{"dataset": "histories of elementary cellular automata, time running down", "train_examples": 147500, "inner_norm": true, "depths": [1, 1, 4, 1], "widths": [64, 128, 256, 512], "learning_rate": 0.0008, "beta1": 0.85, "max_grad_norm": 1.0, "batch_size": 384, "epochs": 53.9, "lr_schedule": "step", "weight_decay": 0.4}
Rows from block 3 of a small image classifier, named by matrix and row number. Rows with one number belong to one neuron. Each number is 128 + 24 x the weight over its row's rms, rounded and kept within 0 to 255. All counts start at 0. Numbers have three digits each.
After each neuron's rows are labels from the 100 images, of 14848, where the neuron reaches its largest size: "top examples" is what is common among them. Only what is clearly more common there than usual is listed. The data: histories of elementary cellular automata, time running down.
# gate: MLP gate (model.blocks.3.mlp.gate.weight, 512x256), inputs 208-255
# fc1: MLP up (model.blocks.3.mlp.fc1.weight, 512x256), inputs 208-255
# fc2: MLP down (model.blocks.3.mlp.fc2.weight, 256x512, transposed), outputs 208-255

gate.473:145121089150079141140116129129163101123135129137099137115089173082148146104133131112130132152094142129096155095127117134107107125175155110106160
fc1.473:117156118123166118112167079111103118111127151104156147137106176134143157127130101147123115152093145100173164097113133119110087137147204098132155
fc2.473:133110168152172142102150131113120106123107139145140134128189087130150092134131110124114125059117136074197133163161130123149101109134132178139114
top examples: 001 turns on

gate.444:117159138127152141131120136157139119109159149106093119143128110119137096144147107116152150131145110124126128141068104115165108131127140157127090
fc1.444:143126126127097157112121123146158109143077082148099093123166096088123115106143102137153114117140174118132145138122103179138115150148100114143148
fc2.444:104102145116151084120133119129092162123142141120124139132085163150106126089092144101120100120141134121120115141138120149117095163099129122143129
top examples: 011 turns on; 111 turns on; 110 turns on

gate.487:131118121117166140123150114134127082095124152136156160148162078119141138136150113158117116093128152096123164122110129134108109170130122152158114
fc1.487:140147111142094154118150114100166153131142142124144098136090124135089139107119112142107125117127134162168133119187125110144090135132117115151103
fc2.487:139130124116153153097173143167102113104127144116147194181147137104147063121179133161153144130120134112115126116115139112122143132103141122177113
top examples: large cells

gate.146:163155132123082159146125129203117080168127123122099146132175128130097107096132118117154096143107117164102107132133132122110149143121149138139109
fc1.146:100132085125126098152125124165094179142117141123088139137140116121172123104170155157102160124149121131131155064112109156117102152112137163167103
fc2.146:107116140176124097132110084097119102082116089154118080125119171126122141160107117124141097137174114138118129147106123097110109096125158128131133
top examples: 111 turns on; 011 turns on

gate.502:127145146124142130123120109155136089130150129097135120122118096115133136152111110111127129146107101124126175180073113122096150094110133107164148
fc1.502:103094154110155139136153120140156128113139091108154171171137136151121140162094125164136143108137143116132126123108119120122133114113147141100141
fc2.502:137131159126107141156114105124147113130132143138115121115112155101090148169098132096133134139140119184090144122110127096114143149117132130132151
top examples: 001 turns on; large cells

gate.236:109169101127095105178148152151112115124121152122149084138119159147098109141159134083101156138099110141111128110114154101143139124136129089118139
fc1.236:120152120146144120148110126130095136122138102168121141123124127159096128136120141100125130130139075097131144141117120125141152115113125150171114
fc2.236:144149111161087132118146129174129110149130121155133095134161096154115127133146121156099113124184109097101110112144114130122140136146124160084122
top examples: 010 turns on; 110 turns on

gate.114:135176116173131129152097128150176150128102125147110108116097145092158116126138124109093149150130139127147139137083083180165077112129132091101124
fc1.114:142139103106146165150090113133137146134099104124141172177124138126181149114106073120156163186129130116133121088105119134152106142103125156145104
fc2.114:144070096113142118112105126119136151137127072096130129085117144144128117120112110130165151110122124100158109119177118149119089136125103167073139
top examples: 100 turns on

gate.91:146156125144112098137154148136114116127139103147108155167123161119162086113096142083156149191100108159118171147101144125137151155131113095111107
fc1.91:152116165104198155112136111131167092150102112129145100110132120111137122141128091160131136154162180102155100143122146115135146131150172125136203
fc2.91:137132116129147127139145118133111113069114160093127127097127092142105092148112113127108167112167112108141135144087128140141110147148136130138137
top examples: 001 turns on; 101 turns on

gate.314:093179078109128117171146148175158154137101104158089119153137093112142106092107114116106143118087098145125147123107139109112122109135133112158119
fc1.314:139168135126156151137149069131144115091132164066111097071122131145085155126114126140122140100157087130127145133141147090150084171108131110143111
fc2.314:143147188193173122097097092090131123109149124155150120102101106139070165150141102105133104103180101091122168173092114144154135127138108124077133
top examples: 010 turns on; large cells

gate.403:132151167186166146120111133120109108100168096088160141150096108120109170120090143117150113130151188156153105091096135137122090119137126083142160
fc1.403:113114116122113173112118106095152153099153143097147102120108160154150108142098115135133084120148136088135109144107076177113074121112098141113140
fc2.403:143137111123122080102086166144114115155123126117161085159124145114098214114143113097112104130147130140135113137147147091151150159143093133137124
top examples: large cells

gate.206:093168082139074103158114129137136123151101111144100095119138143123129123111114138107082150104137131066094125102133164124112155092089103132117141
fc1.206:149160166145113113110084096136127124150144126140120139128099127118141159128156137150147145127137140097160159148048087136121148064119141109119079
fc2.206:109143107111144145121153165129160109176140087096118166160104095128186101138168108163157159114119141142115124123102163119115109125115145113110106
top examples: 010 turns on

gate.281:125133126125135131154142147114154127139120127098137164134153115118113113137107110149128180139074070101116135081117164134135142160122102112105145
fc1.281:108116145170127168101094167112140124154133098135124137128151139117104127193141148115124114116042096107137119111106177131144129101111106142087130
fc2.281:146122122100153103164175131135116098121145112169133152084154075177128131102091108126106121101134089134112136122103145139115139138106140119098112
top examples: 010 turns on

gate.47:101087133144155111152128074110096145088139155111101108091139132135131111122146171145101137089120100105153132152109113153173124168128151139140131
fc1.47:147122092117094161127096166153173086143101139143125137138080137119093132117130116140092143108152137079088062143157164122119135149145109155120114
fc2.47:109117187138125119104149095159116147155091111117134179136139135148119125127097099085154119101135151132136133086133119145135132113103150103115166
top examples: 001 turns on; 100 turns on; 010 turns on

gate.70:108162130160120115146108124145145171166093095138115093124148122131143148141110109118115139132127126120131133123132130118164146093141117084149108
fc1.70:114114111087132134127102084154115138137087121172106135083161152132118108129124115125130089129136160113127074143105085171080130098117127104121118
fc2.70:097140118094146125177176167135154126101157135104139100126160090145134118130136111180101145133143133121158130110113142134118146114115156127143147
top examples: 111 turns on; 011 turns on; 001 turns on

gate.41:154114145145142070127089150109096136157165119111106150157160137097157164140151137050114161123120113153132136126115144126135112123134149152106104
fc1.41:105134135081170124173111103135115158113134105109120107148138122130168111114085115075124143111105119176146124139120137126136118127159175156160114
fc2.41:082104094108100118108108130146130153109122143148099105138123132127176142134108133107103122116093125153171109130138148136175155148163135187145098
top examples: 011 turns on; 100 turns on; 110 turns on; 010 turns on

gate.61:130127138156178145132158139142150155097131112128125139131069128111120104121073134131171142131143137121125092123116128116126142105124162077133139
fc1.61:117126111112121110129166132163150177102147134108119162106113138122162097112096152174152136149152164139111120077136129115123154118131143093141151
fc2.61:121132066132106140156120114149174148089158168117133144135097137139136126128107146144111138121154115154149109104112135135160102136094167150157092
top examples: 110 turns on; 011 turns on; 111 turns on; 100 turns on

gate.430:148122174116118136102165138167129125137151125149091185133130149134143139144138103097120134148128184126150135163113107130150135163129138125117142
fc1.430:151110146118131140141099128142117119117166108139152129077125112099122097121120153168164138146118108146154114139070074179128105132134150069142108
fc2.430:073101155122122087125098162137088133106132138117105134138128152128116128113129172146146138114151125126133142059129111133138126169116163118198122
top examples: 111 turns on; large cells; dense start

gate.339:140115130108167100144124149122115122115109127131154129159124164099145118128188137094105166125121098104126119086099167105119085126121137165176119
fc1.339:105152104099112128153139089146151135135156153113128162088162137114179130150123159147107119176102152082135094116112133163146126152103152135131098
fc2.339:100115127114102150123107118109118121111147142157120116146101118162143113090108138140111127137138096147113146152131164132125132111155161153091084
top examples: 111 turns on; 110 turns on; 011 turns on

gate.89:102129091122166104193155117130161121088137115126122101118125114088160091147171142120108159130113121103133132111095147122133116133137127140112150
fc1.89:136116091162119115154161138122109146111092152104112107129096104140112116139147145095124142089119104148124154091130133129154065165157131113139118
fc2.89:152124142102129165127148134116158117143099105112151091111118116137153123152114095107155123071100091137150096190122102144135140168112090143132128
top examples: 011 turns on; 001 turns on; 111 turns on

gate.467:106110086152110127135126121102137128099100127099119173117126174139122155154109126142167148105089136102147077116137169143146125116180139131105110
fc1.467:115157146163128154131099110097096144141106109120135113140116154133130162133107145116166147110145120127133132143122127131155089068134081136124129
fc2.467:171119163146147110117150094139136111052129143105145092152104088120095134152109164134100110139152111098138115144110148114089130162203160139140112
top examples: 110 turns on; 100 turns on

gate.507:126186103105179134158093131136150125123127105109138100148098089151100153066111158117088143139109120097083140114148127121135099153154089118136147
fc1.507:120130114113104120138148155118152127095097084140125080138116114132112102127117116094115109118126096147150126116128153143155068133128125097087137
fc2.507:125119112136165105090092142112095097122108145102125120119141186127121166094147153121135132125152118103141128107141116136133137139122091133073119
top examples: large cells

gate.330:160137136129117149103056104151114094143110118125125070103123135143124161133118121145122141157138125128121153142121105124117136128096130139123112
fc1.330:117174153119119148095124106109148151147126151096165069136110159109112156165151134148097137154098125132120176075075120112132073104118134107154119
fc2.330:107119145139155133125130113096146135139110111158122130127123087127141110149142145177108139151151129109102129153108126129114139127142140113076094
top examples: large cells

gate.6:122178130133182101151139111147141145107102140127135129107157097150127117113148131097110134124149101117127141164091116124090147095160138112130106
fc1.6:104125148151114110126161179111132147114120095147082126143119163150126098150144126166159111136117142127170140134119125130176126146111159134144154
fc2.6:134108144148139134082138146105125147116143138136094103137106146121108096139157166128116155101146128116129126111131114132122087101131155175145139
top examples: 100 turns on; 001 turns on; 000 turns on; 111 turns on

gate.296:110135108137132132095130158125149149175101096132086132155199139105136139138131150172126141165109127151132123109130193128146152137162130109092121
fc1.296:135136129115109154123104124091139119138102139113091106095130111106062101091101126168131127135119128130129103107125153137114138109133097133117146
fc2.296:135105151121145140156133088107132131143125124154135141144119115112115089131090098124137171112115108157107163179108110150109183132120096133137139
top examples: 111 turns on; 010 turns on; 001 turns on; sparse start

gate.381:091156145173147139088114156135094102120156167139108155134093130150169145160144081125128109130115157082109124173088093136134078139132091126123159
fc1.381:106163101118147102135146078098173135133147146131127112085107142138123127103101110166124118149108150142152105150114143137138167088094126146071096
fc2.381:163106175163116130105143125127135092092149112120131105135138100150131140104152102106129115107140134127196099132107104145128117167157134127163120
top examples: 000 turns on

gate.59:112184121144131109107103083130079129131079107142111096166147138139123116121103124142141127113106123099135147154152150099111154153124114123147155
fc1.59:068160158168084142094073130100107102162118125122066127119143156130111130126137150142149129121069099132133094105123122133136157069105110098129165
fc2.59:125147174134137112134121119134109131076079167131121162159169103164158097118120126106169113154120159130154121137153122088121119141079156134126110
top examples: 101 turns on; 111 turns on; 110 turns on; 011 turns on

gate.7:093140106124145127124099148159142114116095156157081143135149124114136149101148126124153127129158105154147140113133075149152089122213107147132134
fc1.7:152089141140124164125145108135191115102137141137113084077106107081101121121160140148132148156125129106120125103100157102151104137148147075154149
fc2.7:124095116093102124117165162163115150130138090135141096127111153128114122125144146097087107114156129159073134148109151136130110076152132123116141
top examples: 101 turns on; rule: rule 99

gate.509:108110172144143090119115099146083110137147105106095166160144147135154160121182085114121113121110121072122161115092094117125136114068116159125124
fc1.509:126137119126188064156121119155158144097099135167123103111113134138138091150123092112130111143140177143121105112146159133138103121140087117150101
fc2.509:105129107126160160100108149153082138150144120107149102138088155105119160098170159129138119131100121095108121112158120137152142066133077141117163
top examples: 000 turns on; 001 turns on; large cells

gate.115:124127130102138141148123179162173129141143132139099084104063151101141138120125146114109166166123184125094097111143162108138139151156159110140152
fc1.115:099154149151156131119125153129139122153150104191106123126089132112146146145117156104125116139127215109087103178111114136151182141159123107134168
fc2.115:141128130097099112136130153152106110119128150148143144171131143115154116117156155100100149176084151148120121104133182106143106123117134121142089
top examples: 010 turns on; 111 turns on

gate.306:111111176106173124124135135148129113163144129111149136165132163118144146144172115109135129138097137061152126099099135133142129141137175134122130
fc1.306:143144098124097113124103134156152126139124132123116100187117151089090095114145094079133127168097094119123106136146156107146099139143121127139125
fc2.306:124179140119157120133167092135141086085131114136172192140153135107141115103169153142098097112071127078133104134122154080126107183098152149165077
top examples: large cells; 001 turns on

gate.25:105129145165137160110125130129139100081164154090140158136114076132118137161089111131134106125172145121147116170108131123141115136149128159096124
fc1.25:132122144127144115137123107136121115136111125173143107111147132110147125121149125136142109114076111124145135133125082130153113122141155126142126
fc2.25:129128162126122134123107089126134102109143115075142101082117119104099144119093116062127124109068124182128168142119121134107159138141116161150153
top examples: 111 turns on; 000 turns on; 110 turns on; 011 turns on

gate.176:120139081153158086166134145173132110104124151123128109155164135113129089111122130103100091094123087132146113125099123115120148092117137116138132
fc1.176:145168095137105097140095134110137132135113156163150149143101168139108143125130127117083116142156123131144138102120141145074122108066137105119096
fc2.176:126115061104121129179132148140129156149147130155100136126128109150122170129164086190091133097157076090162127117125131118114136141108158111123118
top examples: 100 turns on; 011 turns on; 000 turns on; 010 turns on

gate.277:113148133097117131155097153134115123155148140153162112135134140106142142123152119131135170116103160135192098133127147151207115106091122132168147
fc1.277:097135125189146107118141104131130138093097174127136171132117132140137115131109140103108099120135133150121126135087099162086132172135154107105120
fc2.277:130093117121096130093086157160129099154126139119120129143150156121123135145153119160147104138174160093134106106174143119113135138140125137104132
top examples: 110 turns on; 011 turns on

gate.239:107120117120112140131132109152119118126116146120171128129138110133164122120127135143141101137109143121135118143115118144133141184152109127127113
fc1.239:147132092146073147137182126111131125157128141157105131145112144119120179105138127145096110122110154129156119123170135123145134155126119100167114
fc2.239:101111089100091142127112122158093170127110157129104157171119154136173088111149153185161137148153126117138115074126132144150117150093139095157108
top examples: large cells

gate.307:114170142107142103111079161137115097144152107149093133096170135102140133114146148134117153163107133137108104145095164122150139126140098145123144
fc1.307:136112131112123102137145160138115122127142111094149163144120154150195168111156132138127138150147138127113099133177170018127114125135120173152122
fc2.307:129161129134166137132144110122185122129139147143156127097128117118169107099127154164082134125128104131155156158106154096177126156099143141132095
top examples: 010 turns on; 011 turns on; 110 turns on

gate.211:157152148127094138134096106132126127121161155151151162085127103065097124105144129149111150164121153137121100115079103152108117141123130087130123
fc1.211:148134118129101147144130126121091128123114133152163139110164093120085124134152073138129117124145146147139118145143133104122088150132095102137153
fc2.211:102099144136111153164092101110123125148109104155121174097107153084117142159136114147135132104169149129133108112095091136144147150089160152160161
top examples: 001 turns on; 000 turns on; large cells; 110 turns on

gate.163:136138131139142127137109115119169096130179136112106147085138116113113124136163130117152111125096103126153145139099137120100105095139137148145133
fc1.163:127139100149102121141105132116145140137113146142070129107128106094126143078182142149132142139121098151125127121109121123149112141152120143157089
fc2.163:123169112102120102128117105135110132121134115138166102134099149143130113127096116111115148159114118130088085143147140141137107137135123101111128
top examples: 001 turns on; 011 turns on; large cells

gate.479:091138085123125093178142120125149135114074125098157129163111157125154157136124124091106139158135090126124164072135144137137091147072084101151130
fc1.479:136132150095126084124168170127130111112083130078147135135145117118125115142112118120126188134116131136113131096156176135132133177123089119131173
fc2.479:150107148131113134129088093126142111107177138148147130138075126083118137096175131140108135140154142105133144117110079153100137103141168132118113
top examples: 100 turns on; large cells

gate.119:114153101120092091090118174149106113136093142136110113128178146131124102138150120111111124111137152132157137120171158119137162126124112114126147
fc1.119:177103135114138130111132101163119090095155118152130123119103101094148060152140124102146107114126102127106186157116132119083146153148138112129137
fc2.119:132152112149164113119137104113147131081144104097131145116097092149103135123153143160122102134160122113149089133136151124124109147158176138088095
top examples: 111 turns on

gate.263:111125149166115115088151135107091155182092166122097128171136114159099174115121170125086143137104102141120128081145131137133108133117139130104102
fc1.263:120133109150128123123146116130156107099155120114150135128114121135124099130139145134127116159114099108092123115099132118065121107155156096084098
fc2.263:108145105108155121136102134115078150122106118139109136140124141167136143082125118152146131108102122146131075112132128120164098102102133132178122
top examples: 001 turns on; large cells

gate.49:142123134078095134150103105157087149158128087094098141161145134118145117115108133134167150109121144159119185117144125151156103115120125152165129
fc1.49:123142106148153146120110152107158097127156157177135142096122103095139136147148106119122122177105166128143076123092125126094128118127172118101110
fc2.49:109136115125133117135129131133123164139133142134088149134139150107156117091115111084146096121142091129106156114159091139116120158141118145164104
top examples: 111 turns on

gate.104:111133130112122133134114136136130123111107099123112137125163136167105103117078110098136117168120128107108137131153132163133103184110109112121128
fc1.104:142142091155123166105077140120137135155103099136091157175104128115160124093117085181161136134106143160145112159107095151149105113126134134101115
fc2.104:137087150126125123137139128140169112172100135070155096138124155133154120109123164121150148111076132148180140101162116143118108147104101158140139
top examples: 110 turns on

gate.173:111156088145128124185103136166121138117160116117095146140139148151144125114083136108150097121122095179148144141112106144138146142119103176144132
fc1.173:127094130105105096125128149134132166129096103122119179156141139099147103177130101130129144151147178105169117105083134168159100136126134119090173
fc2.173:132102091113143113115139117109156150148121079129114116139138071127164117148116157137127181144145084138122096097119153125122117080162129107126142
top examples: 100 turns on; 001 turns on; 110 turns on

gate.250:148092122155162123168169122147168103149139116137127136115138149131142116130154133113102100128134154109130133144117163127095126129093136114139128
fc1.250:117118098117127123132121145131126117126125104116089095156126139145125111164109127069162086095118117104137160155149146118126125125154134164102122
fc2.250:109161140163142112124155115118160139095151133169167152129118109102131145137133121111103125129103090111150116135113128125147094114124163118123111
top examples: large cells; 100 turns on

gate.257:154135112127101090152123163127128109166105114110075158115144133107145135117123131088135132145130121092081122181149149115103181121088093145110115
fc1.257:123122135106125102136101132105119135118144126147110137108104128117164130117112144117129137105099098096118169151107100131115144134110081140131090
fc2.257:176144101115087178135159122128157141150176133142135148116104140099163180144117122143122107135132178130155099136151144131150155131098134121133113
top examples: 001 turns on

gate.451:138088095111144109138110106170119130161121159122144135146174145098178125122146134117125168152136093100108143118140117104111122122096132100165128
fc1.451:113153140107120120141121135189091162119092129102157094125181109141098077135132130108117114132128119102115117139125126134125157133096113093118162
fc2.451:140145099135107152138131159117163096114145154148149119152077122113127149109154103163118156151164105114109112148077121141103157106178110091112127
top examples: 100 turns on

gate.428:136146154168094149108119120096133134132135094091086104105143140105098116108142146117131130109154124146102132135096123122144139100173152084104134
fc1.428:147137134136112111105080106128145104102155114167114119116126097125139148134102172167088166153123138102105190110122155111100154174108129162103129
fc2.428:106184153108164120127124123120135111148117132149141164138146127104094144114140115094137158164088139133075127134091145106128141108146098086087145
top examples: large cells; 010 turns on

gate.384:114133171110134146087140131124094151105135100127150119148118154152147080116098113168151106138121186162136134137110124142205128162093117136148168
fc1.384:114106159118122156102150158157124153134157076143110127135114107123160113143120135155136112145106156131131142128124127105215128141118124111128152
fc2.384:136153129121190142158173135137136127082136125114159110101139110150107138148147110128089105121121090090139134121106128134098108125109137101164111
top examples: large cells

gate.401:107118103142110115140143170125120125154137109099137126160115139120132139147173159121119144134117112101124116090140157140150111104158081125156111
fc1.401:125128107093107119130124109122108161128120145117122141166178172175148109145136115162101144150150100174115184140127115119145197172089131177118100
fc2.401:148162210114149141129143105110149112173124117158147159147158147106114124140117108086140106132089177152073164133130128079117152102143131105123122
top examples: 100 turns on

gate.102:137178172102129129129084153185106116171146126141142139152156132130128145121168160116112161139131140078091114117124126145125135093117078106122109
fc1.102:162112126131145106137139079117150129082121147095132140138079112124082104122095105126119097097083096142176105094095144130141099120119138129113109
fc2.102:087125134138118141128152142095157127173119068132136166167155138107156087131134131106152145115118116150103136122106158124141120074163098143090100
top examples: 110 turns on

gate.358:122107130128164108174113121156123109097152120124162130118102130146186159135127138142098135095165154108129139128135127124134109159199124145146140
fc1.358:140087157126084156146144162121127167169187128148106108110129147122124129176114161147107117152126110159148106101138117119099141107108106054117132
fc2.358:131133103133130145112141159131149083103118129132151125155103109101141122138135108160125149167140124128114109165103112117101108162130105110144094
top examples: 000 turns on; 011 turns on; large cells